From a checkpoint of a small masked image model: batches of 64.
Rows from block 12 of a small masked image model, named by matrix and row number. Rows with one number belong to one channel. Each number is 128 + 24 x the weight over its row's rms, rounded and kept within 0 to 255. All counts start at 0.
After each channel's rows are labels from the 100 images, of 14976, where the channel reaches its highest value: "colour at peak" is the nearest of a few named colours to the mean colour under the peak. Only what is clearly more common there than usual is listed. The data: procedural textures in two colours, tilted and lit.
# conv1: bottleneck pointwise conv (model.blocks.14.conv1.weight, 160x192x1x1), inputs 0-191
# conv2: growth 3x3 conv (model.blocks.14.conv2.weight, 40x160x3x3, transposed, each kernel summed), outputs 0-39

conv1.65 [ 89 140 163 123 117 119 140 135 142  95 150  74 133 121 147 160 103 144 118 111 153 126 186 149 109 140 101 153 153 161  97 151 138 114  87 120  91 109 115 167 137 117 148 114 176 103 133 138 156 150 120 121 162 140 124 141 152 112  91 148 170 122 106  86 129 106 128 127  98 108 136 109  88 166 113 138 147 137 177  94 136 156 145 132 154  80 112 126 133 120 111 141 131 115  82 105 108 115 149 128 129 137 120 185 195 106 149 120 112  77 115 133 120 166 154 160  99 127 133 121 128 135 136 116 147 153 151 118 143 130 141 170 127 122 113  99 126 150 137 115 148 100 115 155 119 107 104 130 124 118  98 103  99 135  99 142 163  97 124 132 152 128 135  68  94 109 141 149 119  99 148 127 140  81  96 133 134 118 131  83 157 119  82 130 140 160 140 108 124 179 170 125]
conv2.65 [127  73 103 181 108 164 131 103 136  70  92  93  93 137 108 130 146 122  89 147  96 143 137 133 126 136 115  98 144 140 103 117 113 140 130 115 129 126 123 115]
colour at peak: pink

conv1.56 [119 154 160  90 123 115 124 151  93 116 147 111 117 177 178 137 153 153 124 128 125  99 128  97 137  89 140 137 124 112 115 134 103 104 150 127 129 117 102  96 126 173 118  90  85 164 126  98 164 147 128 133  72  82 124 108 109 122 105 184 128 134  97 128 117 138 101  71  92 116  96 202 103 129 179 153 169 114 149 114 140 151 149 145 100 131 119 135 153 143 126 166 127 106  92 122 170 117 125 120 154 120 118 139  93 102  76 139 115 134 134 126 148 116 125 134 125 145 107 151 125  99 150 116 171  99 134 133 125 148 106 139 126 128 127 139 145 115 144 127 146 139 131 120 145 113 149  63 129 154 140 161 141 117 127  96 152  89 120 146 135 109 143 116 133 107  93 153  80  77 118 153 120 104 101 152 105 130  97 111 114 152  92 114  95 144 120 142  83 124 141 130]
conv2.56 [125 113 118  97  65 130 136 113 125 147 168 111 159 141 112 101 128 114 137  98 110 137 124 131 131 145 102 155 141 139 124 160  88 149 124 129 140 111  77 186]
colour at peak: pink

conv1.84 [159 104 132 144  84 146 139 106 105 133  94 126 149 117 138 110 131 120 136  72 103 159 109 157 150 109 132 116 141 111 162 124 120 120 136 129 133 117 130 146 114 130 113 157 154 137 116  85 134 141 143 153 164 137 119 137 138 100 138 114 105 146 150 159 118 158  92 132 116  72  96 105  95 136 131 130 146 111 165 103 129  98 102 118 147 128 119 173 130 155 128 149 157 144 109 121 114 135  96  85 126 120 121 135 104 116 165 174 121 139 127 138 105 127  74 102  98 132 115 137 133 101 177 112 176 168  68 121 174 196 112 137 120  51 128  96 121 151 149 123 142 151 126 104  90 123  98 125  71 123 108 102 129 168 133 148  80 125 157 129 108 115 128 116  70 101 137 162 100 132 152 111 122 102 160 124 156 118 121 134 139 105  99 126 139 116 149 106 116 148 116 129]
conv2.84 [ 87 151  77 110  97 163 157 114 117 103 141 134 136 141 160 109 137 158  84 165 148 101 122 142 137 111 115  92 124 140 136 158 100 114 126 142 122 137 140  83]
colour at peak: purple

conv1.98 [115 170 117 115 148 107 113 147 150 112  84 104 145 156 123 182 133 117 104 138 157 141 134  92 146 132 163 105 130 132 115 130 127 109 169 116 133 122 181 116 110 129 130  99 158 132 124 116 106 113 104 133 115 133 123 169 149 126 160 148 108 133 116  75 126 143 149 120 128 130 173 126 183 158 125 181 132 181 131 117 163 112  84 122 130 167 197 120 111 140 128 191 152  82 139 164 180  90 154 158 134 103  74 141 110 124 111 159 117 153 160 147 126 117 126 140 128 165 154 124 106 117 150 156 130 113 110 148 133 117 145 119 156 122 113 135 127  92 123 112 147 100 114 110 140 152 147 147 106 198 115 103 108 125 126 130 141 138 132 114 119 116 119 101 172 124 159 113 113 107 141 104 122  82 101 122 107 144 158 138 121 173 153 122 130 133 100 115 119 121  86 113]
conv2.98 [127 133 152 113 124 100 150  85 106 118  85 157 110 114 112 129 127 182  87 120 161 127 154 101 130 130  66  99 136 108 150 159 121 121 150 126 118 138 132 147]
colour at peak: pink

conv1.107 [121 148 141 110 140 120 180 105 123 116 155 112 114 157  89 129 128 143 123 146 101 144 146 160 149 162  94 115 132 122 148 141  84 157 146 105 145 136 171 112 146 146 165 136 112 113 134  95 119 139 134 114  99 171 120 141 160 166  74 131  93 122 143 147 149 179 140 129 165  81 155 102 106 108 126 105 128 127 102 118 122 122 155 115 154 103  90 104 148 128 118 153 141 152 141  87 136 160  95 128 137 136 103  96 115  99 106 136 152 144  90 141 111  96 121 103 105 122 119 126 161 116 105 119 117 129 112 107  73  63 135 168 124 124 179  89 145  70 114 110  89 156 166 123  89 160  92 145 110 110 117  96 155 137 125 133 132 143 126 148 122 124  97 109 104 150 138 105 123 159 135  93 137 123 171 103 106 145 157  92 120 130 103 137 163 155 120 143 139  95 108 132]
conv2.107 [129 146 149 116 120 104 134 171 123 153 138 112 106 125  97 133 158 124 108 134 123 130 108 114 113  91 118  77 128 125  84  91 124 125 116  97 128  82  85  79]
colour at peak: brown

conv1.121 [130 142 140 122 118 181 151 123 122 127 156 115 112 180 146 127 125 140 129 108 150 113 115 116  86 151 120  89 123 116 129 139  92  98 123  93 125  95  63 101 104 132 151 109  78 137 154 160 151 102 146 165 110  84 128 106 103 106 127 104 102 134 116  75  83 134 113 130 129 149 127 131 135 104 172 143 158 180 103  93 110 124  79 147 106 116  55 170  94 109  94 187 117 125 131 127 133 104 113  87 125 141  95 147 122 144  82 120 127 109 134 138  97 118 137 114 120 113 123  91 128  91 129 129  80 157 121 119 114 124 118  89 119  69 106  89 106 116  89 122 126 136 147 104 137 114 133 135 166  70 103 129 128  98 141 133 110 141 129 130 140 109  95 133 124 129 163 130 144 131 108 128 166 114 116 102 108 149 132 139 158 128 129 116 135 133 136  92 142 131 130 144]
conv2.121 [127  97 121 118 115 139 114  91 123 105 125 115 110  99 117 116 105 120 122 121 132 124 138 126 147 128 171 116 102 142  84 119 120 137 148 126 159 141 121  28]
colour at peak: brown

conv1.127 [155 121 141 113 157 173 160 134 113 156 121 100 108 153 161 126 140 155 155 138 126 166 143 136 134 138 116  91 125 100 100  84 114 122 143 106 107  91 106 139  97 143 106 123 138 101 118 149 147 151 107 177 117 105 157 135 122 144 115 112 128 163 107 131 138 171 127 109 101 143 186 111 140 137 144 172  89 123 102 157 128  96 158 113 152  87 120 119 145 130 100 113  89 140 125 126 112 130 160 122  74 126  84 196  98 116 119 118 102 150 159 118  97  91 155 112  73 162 150 141 141 100  82 111 136 122 119 138  92 110 131 134 135  91 122 157 149 140  85 146 102 124 132  82 124 145 113 167  84 144 148 119 122 146 135 130  93 150 144 131 128 135 127 110  59 142 114 114 154 117 117 112 170 111 123 155 133  90 136 120 127  99 100 122 104 137  97 134 140 108  94 116]
conv2.127 [117  92 122 131 126 117 103  99 103 103 110 145 100 112 106 104  74 107 132 137 133 120 128 152 146 136 205 127 117 136 119  93 147 138 151 128 149 133 122  76]
colour at peak: brown

conv1.116 [138 113 143 137 123 181 145 134 114 144 201 121 129 158 154 103 102 167 115 110 116 153 120 188 152  85 107 107 122 110 136 131  95 111 147 121 138 106 116 120 113 103 111 154  84 132 128 107 115 124 115 156 126 147 119 171 122 117 165  65 138 103 127  92 142 190 115 130 160 139 133 118 118 130 143 165 137 149 125 146 110 125  91 137 129 132 111 148 123 103 135 139 136 148 120 137  76  98  99  76 133 116  95 147 130 113  93 140 166 134 103 118  61  84 100 116 116 128 131 104 167  87 115  97 109 124 109 114 105 171 114 116 132  59 125 125  99 138 104 118 140 119  93 126 121 137 115 119 144  75 103  95 110  90 145 124 108 178 133 100 123 129 134 116 111  99 152 187 124 157  94 118 127 107 120 127 117 151 120 129 134 110 120 114 131 131 112 118 107 112 119 117]
conv2.116 [128 124 142 139 123 147 125 195 126 126 141 144 133 138 125 159 147 148 148 143 118 141 135 120 137 142 150 126 124 153 112 119 132 105 124 145 145 187 150  40]
colour at peak: brown

conv1.16 [168 131 144  68 136 129 110 157 124 136 135 154 100 141 125  97 119 118 120 120 148 134 131 170 126 163 134 145 101  64 129 136 106 152  70 154 112 159 141 102 144 115 149 100 136 148 102 113 126 107 108 104  78 119 116 106 104 105 128 113  81 127  91  95 111 138 103  86 109 127 121 128 164 179 102 103 167 121  55 137 125 167 153 118 140 131 120 114 119 123 139 132 113 131 141 115 196 141 140  95 140 136 130 118 123 152  98 128 108 147 122 124 143 147 155 116 129 124 137 111  92  71 109 156  86 132 134 106 105  98 112 147 105 148 135 147 128 135 106 124 167 135 148  74 167 118 139 103 146 104 134 117 155 100 155 121 162 109 112 139 178 113  96 102 127 181 105 105 102 171 128 150 147 145 113 141 109 140 141 166 106 135  97 136 139 129 110 158 122 115 124 133]
conv2.16 [141 166 135 159 160 102  53 133 125 108 143 153 162 139 116 133 136  91 156  94 107 120 129  95 131 128 127 121 117 114 139 109 152 173 145 145 119  94 126 136]
colour at peak: pink

conv1.80 [116 160 107 164  88 119 160 147 120 127 141  90  99 131 182 174 113 140 136 106  97 172 109 132 144 145 134 126 138  86 139 116 117 136 119 180 121 144 111 109 123  98 149 124 123  96  91  83 151  92 136 159 114 133 127 133 117 108 170 176 121 142 146 102 145 135 118 102  94 111 136  77 113 132 111 216 157 136 127 124 138  98 117 129 137 109 157 154 103 133 106 124 104 128 114 153 141  90 134 105 109 113 110 142  93 126 153 156 136 105 132 105 142 141  89 120 211 131 155 108 148 125 120 161 190 123 127 135 140 126 138 145 146 120 158 140 136 142 120 115 154 130 122 153 138 130 111  65 120 133 145 106 135 161 144 141 121 144 114  97  95  98 129  83 118 145 139 159 127 106 136 163 120 179 117 146 113 168 113 127 150 140 110 156  88 126 136 129 122 148 126 155]
conv2.80 [115 134 129 117 102 184 152  82 136  79 169 108 122 140 123 140 154 119 114 131 177 125 113  73 133 133 150  85 102 148 126 141 129 134 133 129 139 150 137 141]
colour at peak: brown

conv1.26 [141 128 134 140 136 173 128  99 135 129 114 160 101 155  91  98 108 148 166 145 136 139 110 126  95 141 119  96 111 122 154 120 110 101 126 141 125 147 133 101 189 161  88  93 166 122 139 146 128 149 115 141 132 124 123  92 127 132 162 139  96 136 162 166 126 116 137 118 157 120 154 148 128 136 141 162 146 116 144 140 146 121 112 151 160 155 183 133 127 126 101 164 139 141 140 137 146 110 158  84  94 118  58 152  87 144 113 103 105 147 147 128 119 119 101 104 142 138 135 132 116  99 139  84 117 157  65 108  93 176 163 109 159 153 172 142 136 162  89 134  99 105 156 127 157 166 129 111 109  95 135 112  97 126 125 132 140 104 136 169 121 127 108 137 106 134 120 123 103 118  96 127 122  85 120 109 100 104 100 153  93 117  77  83 123 102 105 138 126 127 153  84]
conv2.26 [ 87 107 147  95 139  94 136 131  68 119 162 138 112 103 112 115 132 107  82  86 130 108  76 152 117 132 139 115 135 122 103 129 126 139 126  90 136 141 102 112]
colour at peak: brown

conv1.158 [119 109 118 126 122 136 141 141 148 133 155 131 142 104 153 110 138 108 114  84  87 108 117 123 134 127  99 122 131  48 144  89  91 161 158 141 123 143 135 128 122 144 118 117  79 136 137 133 123 108 155 116  87 179 132 119 147 101 122 122 116 122 137 136  72 135 138 150 129 143 134 122 111 111 123  92 130 136  62 174 165 107 102  98 146 131  95 141  99 112 129 122 105 144 155 126 108 142  93 120 117 135 141  72 172 150 102 110 181 140 105 116 139 132 140 154 133 161 170 104 185 150 134 173 116 113 148 134 133 121 128 143 136 147 113 100 150  93 121  86  99 134 140 117 137 127 105 121 171 125 107 124 148 172 122 175 121 148 137 173 100 102 133 152 144 130  93 111 141 126 157 169 112 136 143 157 137 187 179 107 145 137 115 111 128 131 127 150 154 137 152 167]
conv2.158 [120 168  79 106 127 135 141 144 139 100 130 107 103 110 143 122 169 153 102 121 132 108 149 102 141 154 124 104 117 138  89  71 140 128 157 103 158 153 103 101]
colour at peak: brown

conv1.20 [158  84 132  85 140 137 113 108 170 156 126  77 145 165 171  66  95 121 115 141 153 141 161 141 124 147 126 159  89 161 174 104 108 108 167 139 166 126 102 165 138 158 149 140 108 135 142  79 130 120 139 111 125 145 131 129  98 111 112 142 118 155 159 112 154 127 130 132 114  80 155 140 100 118 107 105 132 174 101 108 144 157 128 106 132 155 104 105 142 101 143 159 123 131 104 100 167 105 103 135 164 110  92 121 128 118 110  83 133 164 111 170  98 135  78  99 108 126 107 117 155 121 114 111 119 145  84  83 100 111 126 139 126 105 105 144 128 192 140 133 152 140 132 140 133 144 110 105 108 161 130 107 120 130 157 112  98 100 149 147 146 150 114 163 145 120 160 116 115 118 142 120 123 156 134 111 152 115 101 146 112 118 117 102  87 127 176 149 104 103 148 144]
conv2.20 [ 91 116 145 114 137  98 108 142 109 155 114  76 120 123 109 111 134 148 126  88 180  78  92 121 119 119 140 171 126 134 121 102 126 102 119 103 156 134 101 115]
colour at peak: pink